Weights of a small class-conditioned image diffusion model: adam_atan2 at rate 0.0017, 6000 steps.
Rows from block 7, named by matrix and row number. Rows with one number belong to one channel. Each number is 128 + 24 x the weight over its row's rms, rounded and kept within 0 to 255. All counts start at 0. Numbers have three digits each. After the name is the row's rms in percent of the matrix's.
# convs0: first 3x3 conv (model.mid.0.convs.0.weight, 256x256x3x3), inputs 96-111, a 3x3 kernel for each
# convs1: second 3x3 conv (model.mid.0.convs.1.weight, 256x256x3x3, transposed), outputs 96-111, a 3x3 kernel for each
convs0.84 189:143100100159123100143139089129120135100126140122085118089149115107135149099129138124133119141141118162108121148102114156135125145128142131115120173126110170109100162123142140118136143150127107107129093098165112119156111136111093104117092152141131157141135115132128101137088120149140135125147178089152110148152115164137102165140100146113121120125114097129147125103130170081118190102113141132122108141145098144140147147133110115141121
convs1.84 161:136134089148117098130140095110111147116135132142124145146131152141123138154124158129123143129129132128139129119140103136129110105119100104133133124135147122142148118129113140134123110128113138122111136126120123111107143142127116126115145120144105118128114131120101124101104161169116164122127139130104131143099150124089176117121118132119117127128117148132129120143142149134121127119116121127119115120120122103170096111168123085151069
convs0.85 061:121151111121117156149175139154138108168139155135123111135126133113118116125124115102119110126117100123143135131164168136137201144157108066159114167139126139151071146200091121113119156166153132109137114150123118133113139133119161172111132156145132140108119137101141170155116113071112127116110130072159147140119137100119104095148119141115153116116147108103140082098148159140119127132139073130132116136140087176120145132102106192083134
convs1.85 016:100105118111118116111116117180175173162154163174171166147150141151150147155150143119113115119115117116116117086102116101107116099108112110114131123130140117123134109127124121129126123128126128134118121121118122125115158161133157145140146135126144139132128130119129131124136172171150177158171188164203148135145164125164159125140137142129134134133132137113126117119117122118125120119113120119117118114112118094121113103120112105121115
convs0.86 070:172123132184108163161133131128123124092139138125126127152103170116135148162104151093144094142128149119124111164175174146138102157101102101046115101073123086098095119135105117126117145098108116144177130125135094137159115089141150078100133122109112147095168182104122156125159122112178140123118080115083151130151077131086147157115092159130106144131121142122096129148105150166105127150132110136157140114167131159128140134137099112113127
convs1.86 031:114102107112105110107102105141173138133170140146178138128141153130154167144132151131138112122132110126135121104092114115112130116107122135113140127109133140115157108095119123114134123102127110133123118140129121145119107151155118148140115145137131143124133146122128143122147085141122146186167136165146132072162150159149149117129145157116141143134165153101129120110140128115135123129133122120121111122128113109107121124119103121131119
convs0.87 074:107096067105089114154105133111121147124109124119142117124168104122125157096124106110162154141122142129098136184135124155105130172133095146157084115130145100120135126157124119158162131185167145141143122109146156090121109149088097144109130108115134168118119184132109137135115126127110123126088120145192169134150162122159157124147134096147121141117132152116119067131122123105105096110129123149172145137122123139162156171160138138132139
convs1.87 027:124127130122112134115128130139142127139144113128118109141157149124141130135147144124128121133136133125129121140135136115110122131138144143127134146120133146122136135132134117120120125130131120116120109111110116116129124129152106127126120122146107118116100133120105116119155153156148138131130124137118183116117166124100161113125119117124117116117110112144128141117108109128123127113116115130128132119123120132118115140119130144120125
convs0.88 069:152156153124130145132160143128154156141139174148157130163163140149121160134146158110150125122143107132126127128139146148141158147155149125122149111152165142140128105151155145166124139117118151154145109147125140122108122137127138140140143152125158160105138126139119109122158133120111133120173092118142128144090113115096105130136174114144128117129133114107187102112161101148175105148172158151128125106156132109152095123122131137111154
convs1.88 021:135125134138132133142128128106127115108125116110131109101114094126123106109119085133121130119112123131111137107124129118136132099113110123112143115112148114103148117134123127140133118133114116138105129144111114139089133138117145131116139144108124137122124121121128129127131134130129145111124146098131105143122123136119102148141141134142137135141136134119137115123138113118141100152143156144138147151139159126143139118148130126146132
convs0.89 061:092126111164157111151087122124099114148079130142104137073110161128125095140104130176141132123123111120148127079132110105108125101142156143136081108114145147131118109098153128126142148149153137140132108181125077124128133117110156152112073107126119083159097121116158111146104143124139144165141162120150130119160079135125093119140126133121140175144087126163137135101113113091121145139094123142174123123120136138144129173117135137177190
convs1.89 018:135137131142132125141133144137106135130111130136106130152116152140112136160121154118136129134134140110127122136143128133135124149142149102147131117160129098152128135118138126118125134117139155119151131120127146118134152115142143117127149113125122118125107122115108114108197165106126127088184125098108156145114111164150146173118104100112104095110102090151109153133114126145105137102130099107122109093124091133187123139230150137172141
convs0.90 082:087161134097125175093146093155114125138142116149152144169120067124123110110129131161128078175133113156122095108136153090128183085116146093170100105126117059148093133132133153124153128154126105159142119126142158141123093096114125109125072163126148118109177128103114134102088084119083129136090149130133161111106155131121138112146142159142155150152162121108128128046122155125095148149115110169118113124114088108133165105130181136108119
convs1.90 059:127108117120113116132115131129095154147119161140110157149088173164092181177088198118153123119154127112159116117116077119107095123111095127155116123153114125144119137115134137114136140115142125109144132116139125114128138087152140097152140089149107142133119147132101144111126120147125128145123110129128171172106137151126139167128117121135118129134113127147105139147109140150109140113135114111135115108137112104166110109178101095160105
convs0.91 058:097138111096140136139166194128167144131152135203103125100135126149144152107128085133114145151136144098108159153163147134154119123100105098112089131177146081134143162141120094089116111128103105153170135086140139095134145156120100142134113122128107162119183136116109119151106127090119139112115140119110135122143148145122128156120121152133131114137098128157109114127116141114099124146120097089155130148110148126144115153142132126120147
convs1.91 014:104120105101120103091121095157152145161150147153145139154173154160169155137162134121102119112104107131110126105143108097140112082138095099098108097099108094088104114136118117136123101129110138154135150152145142159144163179158171172161156172151129109134139110134145123158148148149144143148139154160144122137134143130145142131134128134136128127141132139128157126145161148119152123121100124115095114137110135121138128126142129131140142
convs0.92 066:104108117139137116153167112065121132152157150133144144136145138100120095122140126139113156114122137115155126131141123135133095129121111074070117129131134116126106109125156129149142089162129156122144150114142133165149136123117159157137125152138151165172098136118125107140146141105135108111146173107151160108128157071118127170131102129130138120103121137126131147096139106114165130116099151115106110104125145125107119112070137188152135
convs1.92 020:103127121103148133107155123164139129148112114147116111137159126144147135105160094141103125123108088144095125083116141087161139087178156110111127110125136114109129104133113114135126106141116122147105140149141123156129149175140154145152133172132119122114133098105133122131111129163123095130106151153182132121176179077162162114137136136142124124138137132119141104136146142111146113143107140130105104151109148130131140133134140133120148
convs0.93 115:141169104155182114134191126147132111122126145123116115149161168153124157142129144087121143119119176107104136152162134154147110146137112145114083124139092130154064132121167158120146181149166155123129165116163137144164148118147131087123126115125100117137110133158124125132134130062148115085142096034113168137127139148106157152125125124127119131144103148151117133130129162149118163118116136131131149121090114144128123130129133147102131
convs1.93 152:099139098113152093092144082140118145142120132160122151130153140115146112139158131145097111147095120151100131088129138099137121097146130086144147094159167075137156101157127106152121108159127143158139129135117135146108136162144138152140148150130146116129144102126149111129103152186117136153150174179172055146142064105154068135131116149143125159156122167124140139120123127134136137125115105139117109129112105100157123110136149079144118
convs0.94 062:093166154108164107103128139141133128098112121100117148131099124100110128110163132127122119161141104122102179122128134111148163152143128114116167110125164113149145110099113171164095139144110132126115172096138126127134088122103120122151143164104156140164156154097139111133125096111140164140103170119163107138126107133129115120110136131128118111129096108115148150128166167097175187133146142118133148126111097151103154104147116085133113
convs1.94 020:159144143156149146162156156102097118100093111126118132107090092108085086123113111128132135129132134125123128127102102123114114132109123142135136143140144137135134140128130140131133145136140120124123128125123124127123077095087092091099091105099129160153125155147119139137097113110087099105102110115119121127121129103117133118122130121124130128123127121122114127124110122135129138131144136137146144124135127121113131120117126124114115
convs0.95 152:110120102131146104112144147099078101119110113128107110148097116151088087138113091170122119175124143132129122136103095111112135120113133101151119128160123118188135151132109147122119125104120137098096144123129147118129116114089095091085095136094137108140150144117146143098129151128110161137117155154129125116112122096128134068128134141124137144107124148135116110144104139127061124113144134148168128140170144133155154128146156101128143
convs1.95 198:127136124118133127130135137139132132147140141130123127149134160141127153146122153101144129110149132107145122147139127126109120138125139140121110122114090141137104144126141131120132139119141129120138128125131140109137135116143136126147143119146107136139103140142106122133172125138145086105144047089122208180091153160117167169150121129137106114130093106160133154149128142160112143106127109110130119113134116139097087146109102155116109
convs0.96 060:093140135139158117126143136100160137125120110144202106104149134172128105121141129147122094127108107120122144096158133178122114132160148142123139142143122150144152140175137164115126112148192143122078071136120143159118138090128128101091109143092107166164100121131159105142131154147118121130070130106162114096120116106112146101095144168101203125102133093115118162099138120119143156154087111136140124107086117100107116105129126123110164
convs1.96 023:133127139143134148144131141140128134139129131134117120142137151141131146150139148124128115128131120120123113147142167158145175159143173166175167166174168166172174155151160158155162166160168120112122121111125117111117111114125117108127117116126100109099098114101087099086112106131117113124120105132100094084117125110121104101092084087092084087087077082157146152151145151154140147092100088096101091087097088148147152139140141138145148
convs0.97 081:091118128140106130109123129139140144125104135149137134142136122136152095121134092141102129164139138143135127108093115098123151134169127144165136129141132120156180117129125104109136103106100114092100121130120144130081131151095125102124131133144130104094109134119125135122111107107145096108163126141121141194130144131138162083129135137148150139134143125126158106153153090118131121116138115114134098139104145142151155155130141105121108
convs1.97 061:098104093099104091096097090127137135131143138133144137123106116139132137129118127143147149133137131142150143094106095101108097100104098113111129110113118118114128095101094105103101101103100123132115126142132123138127134134125143152142130139129155156146155153147148150141140157174151167180159169176112097099129114099127120096143147155142146156147154161098110098107123116103117111154151150149146136145143136066122102066097100063104093
convs0.98 070:106101133127140108142169165108123099160116160124084148075136096146140159158148123119107119141144116121142099100118117163115128137160128154114099120144130144140091082102113132156106147134157106096142154156149100128106146115125116105130113125120130134087160166166141115130112114081159143142206099084139118158098120134110141151104133126124152129181134144147124116127125129105113127153156131117098107138126103164092145180108097140108106
convs1.98 020:108126094109123091114140101144127152155135161143123142148145168129123135160150163126101121133101125114092118091138113090132089107151118081124119085120124084127136111140112108134107122146118155142125155157130143138102157158151148147146156136135147102132151114138129094112110158171132148149137160146142032163150106130129085127134139154140142162135122151128142124131140124136146123129124118137121114123114110128149121122153127121148113
convs0.99 094:104167099102099072105175110163157183178155167151153136135098097124134100088112083186145158152137189188154168126181129131174142155193126109103090092128080147111078105164108085134100110126125134140118160153120156125137079119113092119080111136085152146160159155153126169179098124142162137167129143142149174182152132169138160162143112160121138128140131107122144114114159125154116112141125157119106131096119160133142138121126137128131131
convs1.99 084:166169168161170162175179173110106106114105114108102104137146141146152156137150142117106107115099106112098108177163189181174186183177189150128152155134161148135158137155140139161139141163142104143112094129103102132106135134134137130142137129136103113100099102097101101100100084105113101129099111118121156101108160100124152109095097093106095106100098101106131113110127108110128107108089110107092109113095118158153159135141129149152139
convs0.100 127:137157095146135124120147116128104123114111126111105128144142120115125148114140123117099167119137169120146168175154093155129115151139093109141130098150091073134125124171120113157134143178117116168113128164144139125136132134132153131146125179135130157138138138155134124168135124151133113144134098124124124154109112150107110140148099133114123131149122145123167107134162115143180082088118123084144142099115148134128142132133135167156127
convs1.100 087:125138133126149120122155134155124133148113150158112134123166092110193132116175099125133131139115125121122126124132154132161141115147160125118129131121131126119128121126121122131119122130124107128108111147108104125108123150117110135131121146111117160145122162144112138129131085111161120162117065100190189114155204114152205104126120116128116123123110115125126122123126125121121118141112158132095149148113170137121141132117132142115144
convs0.101 075:133111116128119136138107158117136110144143101110107129112115130086122103131160156153139121176139135096115147111071125114068116098103157117115132118108193155138168138143092117127153141113126109104098186132138159149121105127123089127089097088082174129109142104121128113130130112115150117137118148163134138123129124121128135094113123124114133129094137162080102105116130134110138131168081135176121122163143161127165137119154133136118138
convs1.101 060:126116123116114123137126135153156135145155141132141128157161152149146157149144146106133125124143137115131125146119137122094124145119145120102096125111105125108098137123134122120123136124131131136144114112117135137142133136146132139144135131141117148140102136133112137134156134095145101109125082070117233176114152154113167165139139106130121100111114092153143154130130130147138140103113110118124125111123118132100115130112104139135123
convs0.102 060:102156149133093153127121151136101185162143124157132151122147110183114137153142112126167126136137136137153163136115106152127120112175110099108059161109101121155086127149116118116142114142156121123110104111085113143147128101180131131121114153095088092141114123154152115139074101127116136133131134110101092179160145119123137137130136100120128155126101142120163146132164130045143116108108125112106123143135124110114140124111142123129147
convs1.102 012:099101093113111103112108100164149162148138160158149165169151163158154156180155176111129119127128129108131111116110111119112108131106116124129124137131132124130119136119128133128122155127141135119138121123123134116135174152175142149153164142168110117124096115116095112111182176174142168163184145178140144140132131135161140151121122115111116109107110099166139159154145146178143170095115101105108109085109093118164123133150141111140122
convs0.103 169:124126114086134101101112135124114134120133120110147133140126136152105115156100095089112130112124145135156111141130123117136103102142140104149132076127145088153133134132122125132130109104124129158145128134106152124112130186160146102116152113137092125109098132127132146109166165111104171111111148118094102145110106088134121083154158121148148137136156139115166160108106120120107126108175128103131121100140111108125083110105128111123122
convs1.103 215:134117129125108138137112137120122118126133138113103128116101147118109156113109151129174132094146110101144107139126111142120116129125107143161114125137087132162088138128147126109141131112135134118141134127137123098123113089134131106152119114148140142128115148124118129114191111138174115111189070130140153192113109203116085168142125123150120134151118128136110140141126134128103126112142112126139125122149110181168142167129131170129124
convs0.104 223:127161125135128140087112074132138126150134161110137119134132126142135162135127097149121118121121123149113155141147109135123140095136121088122111109134124124165112140176142136138147095124129146124132145114124104116124122120111170127155107120088138133128111125109103120082111147088130132130099136121104131112101111112117158104127104108151140109140121159145129124151138137084145085101125088126124117137120120117104082112118096139119166
convs1.104 336:121117130135125135127121127145143149118118103124111130141151130113120102107105096131119121114120116132153142139132170115123115142107141121119125121129137121125115120126130129116126122109130122127106125141133115117108121139084127139117113124090138125135124128110127129145105129132132107105149138148197111166119133065156091144128140147140130131144151154128129111116121118129120110120122124126126118133144140111115103151140153165150144
convs0.105 144:119109059125144096120111135135077138099113127126096128117141137138115123152069104133129116147150136136155137120109082129104113140088149106143080119133091098173136133154088137099106131071123126131115125106126160082111124161123115092107101075094154120108129141139154159084129122112108147126107153137107141128101119103144125061151126148125135142110110121106179120120113134110020110123154138130135132139189151126133148125124156112117160
convs1.105 168:131144123138142143131129126141127130127119139127121136145133155125107153147126165110152136123153130109147111142141129140118126138126124137129117131122093140139112144124141130127138142116134138125147115134120136113141130117139120114139138125152110140141092137130109134123189161125125077095185092119122189199130118191160185164138110109120096104138112120155122156138127136144088132108136109120131123114145115160151117152154105152120103